Weights of a small waveform denoising autoencoder.
Model: waveform 16khz input, encoder arch conformer, encoder norm rmsnorm, encoder activation gelu, encoder layers 12, encoder width 192, decoder norm batchnorm, decoder activation snake, decoder widths [16, 32, 64, 128, 128, 128].
Training: adamw at rate 0.0012, 4000 steps, batches of 64.
Data: trained on simulated sounds of rotating machines with and without faults, 39062 training examples.
Rows from block 11 of the encoder, named by matrix and row number. Each number is 128 + 32 x the weight over its row's rms, rounded and kept within 0 to 255. All counts start at 0. Numbers have three digits each. After the name is the row's rms in percent of the matrix's.
# pw2: conv module project (encoder.blocks.11.conv.pw2.weight, 192x192), inputs 48-95
pw2.0 065:129158091120103153086145083092127140107115119113094085131119144137168088172075162155135122132125111108120187105087122163156089145127116130082085
pw2.1 123:077160104024128071144174163115124085139165121119122134108136128101113124168155103088114095141085139140087125013108117084108161164146102135128113
pw2.2 067:168124198136144148150097123172129117151120148142071101159115105158094126136155096110145100111143123134134118139130108095114114109113177144093069
pw2.3 070:128085075202151149096141132141117157081087121069122107069171124127147092134135126120086133112099116099146175039141132081170132129079185100138106
pw2.4 121:143132102120155097099133127176104019097152134154110142137096130075177084128162120067081146131082120138119164095122110129130103135081126085159123
pw2.5 053:143059163105107150122116146140090106144128128088097142099169116148095102123128100123113098142075092117112103117176131094155105101120171136130104
pw2.6 124:130128122078162078115135115123089173142081119193114106127110144109089152125105161147112156129104102112083107142093170110105174113093108154099087
pw2.7 057:134127145134088133149106077134083096143123149135088142158082112164149064083138132084121101122142063102111143147169149104070160145080122152114135
pw2.8 055:129121227134149196177086165133116120152126039101134073142137089124118141088158090172140106100111143127122086126103159127132151148108113130120137
pw2.9 118:107188099107058115125055157175118156135120130193155128168119024135208067192175138141101118144087143137082111070102126133109132116144134117179071
pw2.10 102:092141112213110139101135168135114161102121070097064079104179072118144080151133138113100124158115134136164106012102096136147122164142166064163125
pw2.11 063:094153154113119147209110105120128097123174149150154161106120091169095147078120132129139125095124111118088061123167160099161173117114138111124127
pw2.12 068:112137121149207159113118134082138120103113080101140104133174081177091083115123073152116108156128132119117121110102126115133199098113218095132119
pw2.13 121:127098163193202138101088165124127091121099085141062100070105124104131128083135128155119157090089135134178127056098131157100155145098115122150113
pw2.14 081:162080156131126104104099150180094068140158156161055115135052129142114161060138132100162163107157144115144085138070126155149128064124125134135083
pw2.15 117:131095129168144145127094109137179142103116125070145109104155131144135089114156080121179111117156151115110086090146087119133125093101129151097151
pw2.16 064:115152114152137078104171108117122089069127108132147111199125198132097121099110097093123127103149148153138134102133109118160115143114160108132115
pw2.17 056:099110121111141081086089123120107133118150133088124104081155152116139100138109095110090140159105138105062095096112108049123117141140077114122090
pw2.18 111:098144174145167191154047091115160154104097152090166104150165101186092110133126100156187110137191139100053137109164140126121109147126067118090141
pw2.19 092:163104185133135129073081102098112214127104114122087154093078095116087129055108159138116173139122141138121126152135154119109166108119176117152120
pw2.20 111:097166043128149096132167167096102077164082081125116164111141108113115167132088158180088118135074119144152169124081083090086159132145090095165110
pw2.21 086:121061078156153084095129078109110076105163128098102149159089233112086144062127065087163127136161122117138125159133098085145043094150138134087155
pw2.22 118:173109123195043103130109108136069164069115104142122117122110137148179109104137150101098107079120131136148135197148173145128065149099161116143146
pw2.23 069:102168129140102136162145099137128150141173132145148070116120097118142113158127155160121087111133081116110073136187138171136135110077056087063140
pw2.24 116:132110075172136080084182134149094163153139130123090151071128146069109134107113155205107115112082119110175136141097109156102132111119086142138130
pw2.25 051:141126129087161114110114099148160093204143108114146116114128177138100115153165126177162133051132124098093110089085151098088101181120071141129101
pw2.26 054:109084208123145135082094088112176095140113101136080134062129089120130171224111140139101122163140130137124115077164204077087106149129080107121140
pw2.27 120:096141108078082104108209156148078095169138116109097109111095141107130137135138171077067123139069166143121158122129098125107150147098093172161123
pw2.28 071:122126174110187148182067120153154125181096121126066096104177091159137059147134142156105121147109106149125087104131163095040113129086093120134071
pw2.29 110:086138149194124086071144154088100169106131095106096106119095106101126104080135148098102144120086180166174071141086084210121183146067149154159085
pw2.30 113:102104147104103112103175104136066136130141111078032140117123136117108129100104141167084124142093153144134154165082064110089134161119127122147137
pw2.31 122:125122081147119083118181176081096116131080103145090105061080121109120157105111179108059125083073164156181187061123105123102133151049092124127128
pw2.32 112:082122143146123150110128110152087246117106089122077112093109115137135120106116180144077137151112191141144122086095122150107153154110108137185124
pw2.33 108:107141144120108064135151170101104126103148095154140121080098096113118144099142121124111133117079119128132074090093195174119149207145147160126132
pw2.34 107:124167157181073125137096156121132108128094119167152107116131085146136115129127141122147123098105165149119110072135148135124203143114159184134118
pw2.35 138:100167130088112108109187146132097131175098137171121135145096107112143139130121180143070124138074142138135138137085140178093157121116092140185081
pw2.36 116:076151135133156109123150158123117172149128109134123107082139120108133136137115175217085140118075095112142118086092130142109144114109093128162091
pw2.37 092:129114148069094137140129080149152045155107150130162154196129188113091129139154079090111121162142122129131137152097119091133133135138111149126183
pw2.38 043:142158149123096156174124155101117094157120113176110149229149122119141127137215119134124112110170114139140073193118078218121164137102177099148137
pw2.39 111:112174080115074084090143147079109172117121090167106115159092098106113169116108175093102139109109176141116140114098112160134206170103133123167101
pw2.40 132:076144141188121086174147166125109163144123079130138141135112165177156112148148168070097138154116161140093123117152126145108135169105079157152104
pw2.41 119:084128134088015136139120111143095121143138116081116164105109049118096142137136152130109121191108148142135078125113097085070175093153117181156143
pw2.42 125:108123073077122074084161102149065107151155139163135184141078165106090155093091162133074139153078135148170092164094106077091172080138106178146118
pw2.43 106:104146110130197116135119137143147035112143116180159131159149222124142102123108111107116144140135108136126144043135134104149134164132136135154132
pw2.44 134:124089143210119132125128071131143170135142115107098110095147165094149135170106110112158096107168102109137097122179125131109088129103116135060158
pw2.45 061:148140075138142177087122175083102118148142111149081090186131150118082076068136127136153134139136112097134095129064133205106052104156152092121071
pw2.46 107:082135089203136116083150111117097172109110137113118135138102116141129094111117143215096123112084154134186116124098088201085101180096104163130132
pw2.47 117:116165174071176152146116153125136129108149150148166102101106075154139095063136168158113134125119118123136110044110153170146188116113090133147086
pw2.48 053:115102097073099104169160140108117215118134110083191146090124062150140136129118144132138170119141141126147161170163142098147133180149103100127124
pw2.49 075:085150120057075154206127114136132187156128124094153108069159040148090117185117171189141114134121094111088070171114164104100140105128109119108089
pw2.50 117:097151138000100108155149114116116146158126156092163146127130110127113119200153113141085092144087117118071135120087127095106071097136100145112121
pw2.51 124:100130156197053128077146147139094200146120102131110123113109104123138124120107182114097132149094149152183098149143098184128159117077175172172093
pw2.52 134:144131152037142101100163118156091134118137151146086143145124121068102110101086147133083120151101136147179183065042123103135151075118134136135116
pw2.53 135:089124135135130081091180161113095056146137123149104162131088138097095143087108144107079152145087151169198126139088094170118158141103072168166110
pw2.54 072:114143122180193133153077123133147094144116125155061115050154122096147114133100095165186125136157137117119099130127144176114154111091088071095081
pw2.55 058:087113156187117086098098095155126190067129114137121141086109145135129167095067116111106117170163123104131101083182143158136096187159164158118150
pw2.56 081:124143080100119111191120084100147127162128102120186160147139150083093139064057125157100120139158123122115183178121108092086070139154077103110154
pw2.57 124:146137105080153050115188146138081093123176134161087136093099136088127129039126162148121148104091110132150086136074153155111173099121083121141064
pw2.58 128:102113163188099122117154120126104151139102080125097134124095082083115134144128133108063107137091161154191113149094129145109094146083158134154119
pw2.59 062:135158177108162095103120117114137117106100137163098113133052174131092174076093155113152184118187128119150108173053121195138219127105085128131120
pw2.60 078:149194046202089112091126146109144158109099122134103089111175070129098112200147121140130173146165112097143100157091108191132110116081136089147125
pw2.61 106:132103161154061087083114126134086121140137123117096089114122096124113125096138135091131145148104155151143027241115089191098185097091149151148093
pw2.62 060:106091135117131115159126112147132081173180163150197130127172121169128071107150124120094095176139152142093135126157143072145066113111096136119103
pw2.63 106:106156036166101046121154123135085049115105152141104117077168118119092124184131163176121113110102126134163117150079083141092145129096069092118121
pw2.64 102:095161081166147105105192145119104197099151114093130133121116099106119123140141130084098134144109165130160077119128105149131170161101184149125141
pw2.65 115:139140061087074081181134163132090120144152138131130116115112091116120132149157140062108121117109135129083109187101140107102127126119128099124099
pw2.66 084:103115131064132151096110121168121121146101145117097099091201051134151100158077114183114071142125126141098168015150082059084177116121083065128113
pw2.67 097:142151136106175086102151153137110125124108156145100137153145165138101107074120152172133192160140112121169124165020114197137195080123087135161080
pw2.68 077:151109123127160106076083123163115081058146157165078115119117138149129132169149107124164130149156131132108104014122118132153108122144124096145103
pw2.69 108:106096133053108156132153116128109172161179139071083156172134103113076156122112130080102103168145155119134119152066083094102141085189157123136119
pw2.70 104:139128055132118072130119139176090072076141177118127103066129089153134098225171118089146109132134142118093078121144149150137145139102114080146126
pw2.71 086:138154116159170152189139138101133156161139130155161165132062151141097164049141155074124131094157145108137125141087163150094114156124109149104134
pw2.72 061:117154107177083215124101104101170166126109179129151109186115083173066121144160102149127120118176138096151144128108096097095178124179123142102157
pw2.73 107:163122136170144122143142195167106099123121149137069093077088124127139071164165147116100171127103106129170116089132139202138096154073144121142107
pw2.74 115:164079110091099133153088065123108239112148147070165135165132132152141135082108138140140102093150166088072142235155116105114074066104126176100133
pw2.75 068:093105097164138074218114087126145064127192104128151135101179113130166107201134108140136074093089112142093182093121065092121077168182096102076172
pw2.76 083:117082104064120147122114087120096142149156125089139178114013179157148171068118134135082112112073162158119211150185127060118102128146113169119175
pw2.77 122:111111144160103079140146147119122085138093059156107161119070164134142142162147130098076145146102128154154112144111137145092060180116119127169138
pw2.78 090:101108185136175123088140146128142050132153120174129160110082122101154155086111098078119135134100146157115103046179121127135158128133113169125112
pw2.79 063:138101044122181179130188141099122134171159136136150124176103151165113154176179159155108155107090120073144122135066123099115125123131145105124111
pw2.80 127:137093069116159109105065087112110181085113079138095096096144112099136137064077106196161110089154100107109125117123129084113146128126158054114137
pw2.81 056:158123065156141158175082132116132063151140086116089082151123136082104063076168104111113109145102117121125173131115118124126138118129131174128098
pw2.82 069:127067126045088095176192098128112124141165137104144162107109215125136129163117131142112108154084130142109171137169090062145098148145086148114169
pw2.83 099:148135148107067134095082102140150248128082131149153088123135030140102139172111134141137149115126154125095080191093157117118168094131200176119100
pw2.84 072:106129097120101043181140079099124146145160122174145140122119152136072168122058121100148135088137166137056068182112140056135076157121103126079095
pw2.85 118:134127102149109077112216136122085084155119117148092154125080144072150165134150163126095148112072134145193167165116142146111135149100111142142130
pw2.86 101:115173083188124055156103141124121137124113111163175114055109111138147124119137162201128141087083127146156073159079199192101177178116080167149110
pw2.87 109:133194125096076106129144157115123023142138133151152135132124093147122151111157144148135128102094125140147106123083159176131150129147125141161087
pw2.88 100:155105062100096130107142098118100141128093151095166158083106063095088153119107115134096141148125154127135144234169127094112151124097148109124175
pw2.89 071:156095154129098095128134144127106147136150150119090054126154114083055121094149116093141146141134102114061073139106078094146123118114169105107100
pw2.90 112:112102087104097115146092098118147179139149117125152105056156155140141102150129146201136134124140095115103080110124146107102157151120048128128143
pw2.91 072:128154125111199150114090155159157060149134092173150104178127088123107106097145102077158129139169147145113120084087145101105159130121154142160105
pw2.92 094:141127149104144110068145144159117129117125128179095078068166111081165078180156151164119168145090062122121049100132164178124185134105197107150089
pw2.93 057:161136160092194098149098094125154115136149168166137133132076168145109131159143087142139113128111135132095129147097112083047123136192091176088121
pw2.94 120:128091059193115064117109133102105121133112120158108131055075117091114145112112144151098132074072152142159124098120111106095150116098079116106136
pw2.95 125:114132148077112075153177154117117104120192141138211178088107165120148131081104165106115134112093124141101139107166150096134167157162139179134149
pw2.96 091:133104137076103161114095120154084114127149125075179134108138126188130112101134127155123143143100111135091084157140133051107137088164180143138134
pw2.97 105:129101174126145112132140103111148082151178077186149181156018164095185178039098126107100138114101129162162161079140146103133141137168104165122137
pw2.98 108:140108130172114078109102111139116131080102153100174161100137157181074117153128122099096154160136147141134126226163123141101122080095098119165137
pw2.99 065:139141206127147137127127146111166143128119095169097118088072139126126161088119151121119173131148112110136161059161181111146200118131151126131113
pw2.100 110:121091086100111095072134131164097076183120156157106169113097167074131078128168109152091165138034123133117163134080101151087100135132121188129132
pw2.101 064:143071151152137102180149097109128114104152097107111132105174158146075124127106100082114135123132092122142154146193171119168068151087121150121140
pw2.102 067:127142142115121119142079100123142123144114123080101152196115101220108173097162078116137087158136123101112071138115119112092053065147104119148103
pw2.103 067:089098148074108074128130107118138154145112132132174136112143111112090149133105115159132139117109129160115119136098125019107186156166108145110137
pw2.104 111:139128070171115088112171069044101158082108111089124200143086175116112165077087139169127135092137136111168131249139132196111121155099070146116172
pw2.105 118:133117121201115168116061131104177086123124108131156116164110143159159100055118101084142106107146129135159135047123090088153121081135091117111120
pw2.106 069:153158150098108119121152139100147144136125161133146098115074048124105160089117145130161128090162143112127117174135127171159171087122119120112107
pw2.107 119:082143120131151157132150111140125164157099115115120132123144119167102133180148153171093140152107167158118130123103120106087120178142127124159129
pw2.108 081:106158193109180154150055120121143090150094125166175074148104079209164138095158134143122141103153133153101109152128161151125116092092050104151060
pw2.109 100:094093126146049088072108133144080119092124121100130104101167109127113125152104121121153112141109122123100059109101060130121167110128134140118130
pw2.110 134:129112146072159101110159172114086137103174161061079085112119102128128092085151107103119140138115105115127063171108153183119104105084171120147088
pw2.111 095:187097199137111085096177127135097151105125108118085148139075203141109153078136136054146166122144146106121135224088143177151144096103153155144128
pw2.112 102:169180059082163099160153129101091037111127115147162161139123178122167120062121161138114130110133083121102150182135155105114128115120088072134109
pw2.113 061:083147128101086162155123048156143160101112131084169142045114120166127051135066167110106149147150062133151100133161114148176117157066147114125108
pw2.114 102:124098184118074161091151151140086199149109086108070124106114115093105174147102159069111136153109134091089147114152130101143184112116187182149131
pw2.115 126:100136155116129120121168145119101141163150108124112158182095138104157123124128156122056130138057129157164184091078119076121092096137203171147089
pw2.116 111:064150096091117111094166155129105123157122157097121150087079094101123069116132151162083150162058151152159136068086088108102229135092091187129132
pw2.117 126:103139128132135153195153105150158118206143125173137185155102121131193136187136172117089076118125128133154166051156132118113096142145037128122140
pw2.118 112:116147137126108102084199176114105099127144115105071148090069091100119120121186152095089136137072170160194108069088113173094202119109137174179113
pw2.119 080:097164095136134152108130106092130124086090118094134146137172157131137143119122123139091122120146132119121161000125066148145077139126032065134118
pw2.120 119:136128120147063132088145162083136195151080139143162131132122125154083153162166205140115156106095129115140123132108126146100196114135155141175094
pw2.121 102:114108084140091107114124141137084089125145109128123166129126150110134122152147112115096098116065130144131144062123129049112076128182226117112133
pw2.122 073:102129138233099154105068148117117150113126041131129091102125094127192116119102130136127119113113100129103100089176124148106082128124172152131104
pw2.123 144:158091113168122139143040096111158165103102125123139101140174143165117145142124099126187131099174099105066068162157136100117108108131134095088137
pw2.124 124:093136152193099098113168165127102172126130122146120152137093152127104149103080201083093149133107193161160176106113107152129174148089131193170115
pw2.125 125:047165115124139132099144120100105144176115120121143166158096098118144131108113181155054124136064170167171159106073088117094174107126090152187088
pw2.126 128:128119154085109069114160095152095042125173137155081138141080139103113130112094139082089139144132126138140145114063117150121139159114084148141126
pw2.127 073:127089181116112122099154091123118117141142114103134143134069172132164161102107111059092123119089133154116188116175110055140044113154145134104120
pw2.128 114:134148098091141163113097186095128135105117153098092122098104071145073116072153149146116164138096172140142148045098125141136190083129160132165099
pw2.129 120:076166145051168110157140160161106087180122122149158162123110098130157092145152142161047122160050122144123161086099145063080143141158116136164117
pw2.130 055:129186214079161116102136127162105089102114186143181118132129053183169112101122101153149133099129126104148134119089129166122148073142095062137054
pw2.131 133:180083119104093067082150157116116166115137154140111145128066206137089125127167130046110183140104156133118084180122137139129119123132202188144131
pw2.132 129:095166071169127123147150197136136097165093136128150125092151109158161085193171173189086143145066119153186106101100127159098140161144108098165104
pw2.133 116:133081143153146148103095133092128149093141136024105078128162118150079095149120086093164135148166131110080115118192057133158081112110152084102131
pw2.134 053:139028093123116083103087126133122123148139115123133170100074203112144141115176105122115123143145151124142159151106126046186060101074176131129167
pw2.135 106:096159134100184137136144120141127082163108095183137151124137137098140173161127176188108104101085112122130171000124155075106175144134081157134129
pw2.136 100:119120117191067124144117166093130177161135112093091135110131127103112082155151118113122140128095112114126149155103116138093081148144149147100151
pw2.137 085:126182037129140119169154124144125118094137159124142119151155140148120101136133169178127137125148149125174160142082101188131116153103068132139132
pw2.138 121:170098140030148130095165128152105153124099155128061103136145164097088092184176119086087107122128142105120143083065118099127137122107144105136143
pw2.139 122:131157094095088128123141064099092144145100134107181155132111125142081157047045168138113126155142162155122118255126115125090177109112088164129133
pw2.140 107:109145190084084145142152153127125155170119113152108131122117107120117149156144184123092145168104118147136130134106203141122158130141167150189102
pw2.141 055:138074154166120145077151132123087087146133132112094138174110086099116118177127111103110159136125106150121117161200102098138170094095170160095102
pw2.142 110:114157146226124122116133153115123050142119075187141150140068143128145150097145157061106167135107139164177074162116136154120168157119142150160112
pw2.143 086:169113082088113139095165108105106120163106141119100137196086163110101161058106138104126144140165136112131134255142126102111157054113119112097128
pw2.144 101:140107125105133104107079107184071084103148138180073112075145134090131074159132129190136133140113072129093100110118138133111109097131125077153114
pw2.145 092:113098168117105136131115113169098095089164149118103113081117142116168092152122141133121108133089106151093192000151151085152107170132150138129168
pw2.146 109:125116089061045057121110132184054180106138129144112125046128111099104127169116149139116117140069122134094107141134168064120155106144166170138135
pw2.147 117:084140074142104082105171146113101209133131114077078147118150089101190118176111129156105111146096149129154111097149075151110140136093106110151100
pw2.148 102:171129110102106087149170145128119031147113143162172153097089167111151132143185119136080140080064104121145189150114184118127082132111139152117160
pw2.149 100:144110147149117154147144131105138111146126087126143182181102195117130159112100154067100114128125127147157171073131135079127051144164177171130134
pw2.150 096:129113180151132158094072120087128093104122111124122145175124110177113145102166048094126097092174152148143089120098136138131073125152196105110142
pw2.151 107:187044191097091141111103114148123096122129128115132105068104125131137119136165064085135128119143099114088043174135154093127099130147182101120153
pw2.152 063:132117132153105126118097096092125150145116101045101105110095142117130159065101115154160096120121133141130154161174107066076095122161088181096163
pw2.153 055:109114223108117126096140153073146104139139131109094099169153111141122145125141081105130149084138131139103095065138111064130137110118204102141095
pw2.154 109:087138042125091058091172109134069148081124131106125156118133124107138089162099125136096106145110148120125154098116079121136112137109095114128131
pw2.155 078:115113163094124125124095099129117105131143151120119116183113054164127139104144086139158110104187137115094085139094159141090122141138058074125141
pw2.156 067:139167116142106061182161124139141134156138103114085142119101133128061107100116188149165079112102134168167134065068084132143146189080135165154140
pw2.157 108:106068175102174140077162123142092185119169130087055117122106165108081148161139141107106155138111146101137142038084067085127130132123178139136110
pw2.158 120:146119151162198105110148156142079085109127135149115124132095171140174093042130171083077150117109139154175136105115102159105157094067099111145078
pw2.159 115:120124117148099137141079137112128133123134145105146088117157120187167101129131094126131112121131113128046105169195121127098045144131134125102128
pw2.160 088:114077147138130157103071120173104113134161132120139097163113126158113118061107092055147118170158136132092056139183125138110130065123147157121095
pw2.161 131:129140177114168157135053106066189165123107094115150090140148109166102144128138067141182130123171071086071048114143167110119150122149120122080118
pw2.162 106:185083166090106191104126141150097162145139188090122155164102107147063122115162130103090162153118153132156118225062136133115106097140224147149134
pw2.163 116:117116127012138121156169074153086187171142123096103162168138140086128165128083158120086085148121132108101204189126117053116113068138112143118126
pw2.164 115:147100104137141084125185147123109190167154128149092197131073118078147138096123159094106135097090162115162126124116120127114188101109121179122127
pw2.165 044:165101134130015084102179102148087109119105150086098121152151196078122137184156155122141118117131094140126190091197128163178105095038154153108182
pw2.166 097:135096192108167105137149097135115087109141150121084148143112210108125133115117102166104141121109075111146182107101138155145058141126073139093149
pw2.167 067:109114166126152134123099110123150116080153098147126100122147147121207083140140104156117108096128100111134128034173106179136090132128092106147130
pw2.168 134:086122160042112116116191149147078100145155158086090143113122109096101098153105167092062127189097132129122157107107092123119139115089115146167108
pw2.169 121:128138095133161113160121155095161088130155127136153119128100116144156135069128118087157152118172096099107085105145120152131153133089070103136116
pw2.170 121:109118178085127112087167143126084132138102118100101139120093109118121131146151153157070141149075136136164136147069140170121136112105153147199093
pw2.171 116:108112098102102113102180135079142147163146124124111155153085138081086143097106109087097132132108149126123163079079096097141129157157153131139148
pw2.172 100:133156104157153090157166104075150064109106111153111156089119133125176141164145126169127116099127088138170094073088174200109141161117009083121132
pw2.173 064:140136085092107131086108177133093163136128163111122102085092114064137149066105084117124127075088143110117147114125108040137121113188206129087152
pw2.174 116:124094079060089095094152097123107130150133151092136133136114137084103150170155076118114119137094105102088107209104089069113058090148173125091147
pw2.175 085:150127181067102125177145095081124127112130104120183133144159182135094170099119139124117176119136149154083155252076171082158145126118145175125156
pw2.176 066:135128134063087114081151139140103166110139122061112064110136090158139168103154120124148089142158178109102074165090113073090171105147154094159150
pw2.177 067:094183146089128200147110107131157129159149092164117126156138049110122187096121157137123060100108162133096144007089092123108139109164101138135109
pw2.178 076:125071168146084112051194092157123136046140147092088110118126176091133146199136069131123100109140128130121133121119095135178061205153131117122175
pw2.179 107:055151156118161132200147108095118154164159081091143084115160080143100163120132117149093121115111120138100105202080131106072065169139125110096122
pw2.180 106:081118164141107112142132103145120190164115053121084149096117166097133131140118188140068141180084132163171153113085143095096149124137119157169140
pw2.181 077:155134144072081132168151110162134100136147162148145209180103144121122099135170126071131143160152159118143111155121091165121139077133109160129145
pw2.182 108:152167158106119158129166177103133104144141147131117136130098133117133079071169153085088130135092120153163149070126145140124134114125150154136102
pw2.183 136:095136197092123115149192156187096064185148118154118144130108115097147136140153143077080093159097113117122131111101156110093121121108113150142103
pw2.184 128:129113113144110140118098079049180084133117145107173143114124135137117179140085098162156124114164099117133102175173133124118104141152067099100164
pw2.185 060:140164097152081103116144156101131146100161084081124095094068164120095157129217086147115130156123133075107028185145105074135055137121121160106127
pw2.186 065:097158080068115118135095118120116098160145165117235130119120089155124090100155127136081146117093129148113124200191104072085124108127133151116138
pw2.187 082:149104166188077085112136110121134182125139104171172173157052175154144148115131167106130151150119118128106118241156151136131178093149134167154108
pw2.188 111:128145143034181089122146135114094116110163151149144158137113163092106145032100150124109157122106120122112111152096184116117197108119077161128117
pw2.189 136:100140097150119116102171138111112109153117149132124179120085129095158082122104166142067101147077135171196165093130103118110143134117098162156139
pw2.190 122:126136106103114103109123127130101069102143124172143172141104116117149128047137151124099110114086140146159170110118130083111195092125083149170115
pw2.191 064:156135094105164144189124083163130177191135094120131122080069157136089087130060192185116119100097128128147194056173136114036119162114132111108133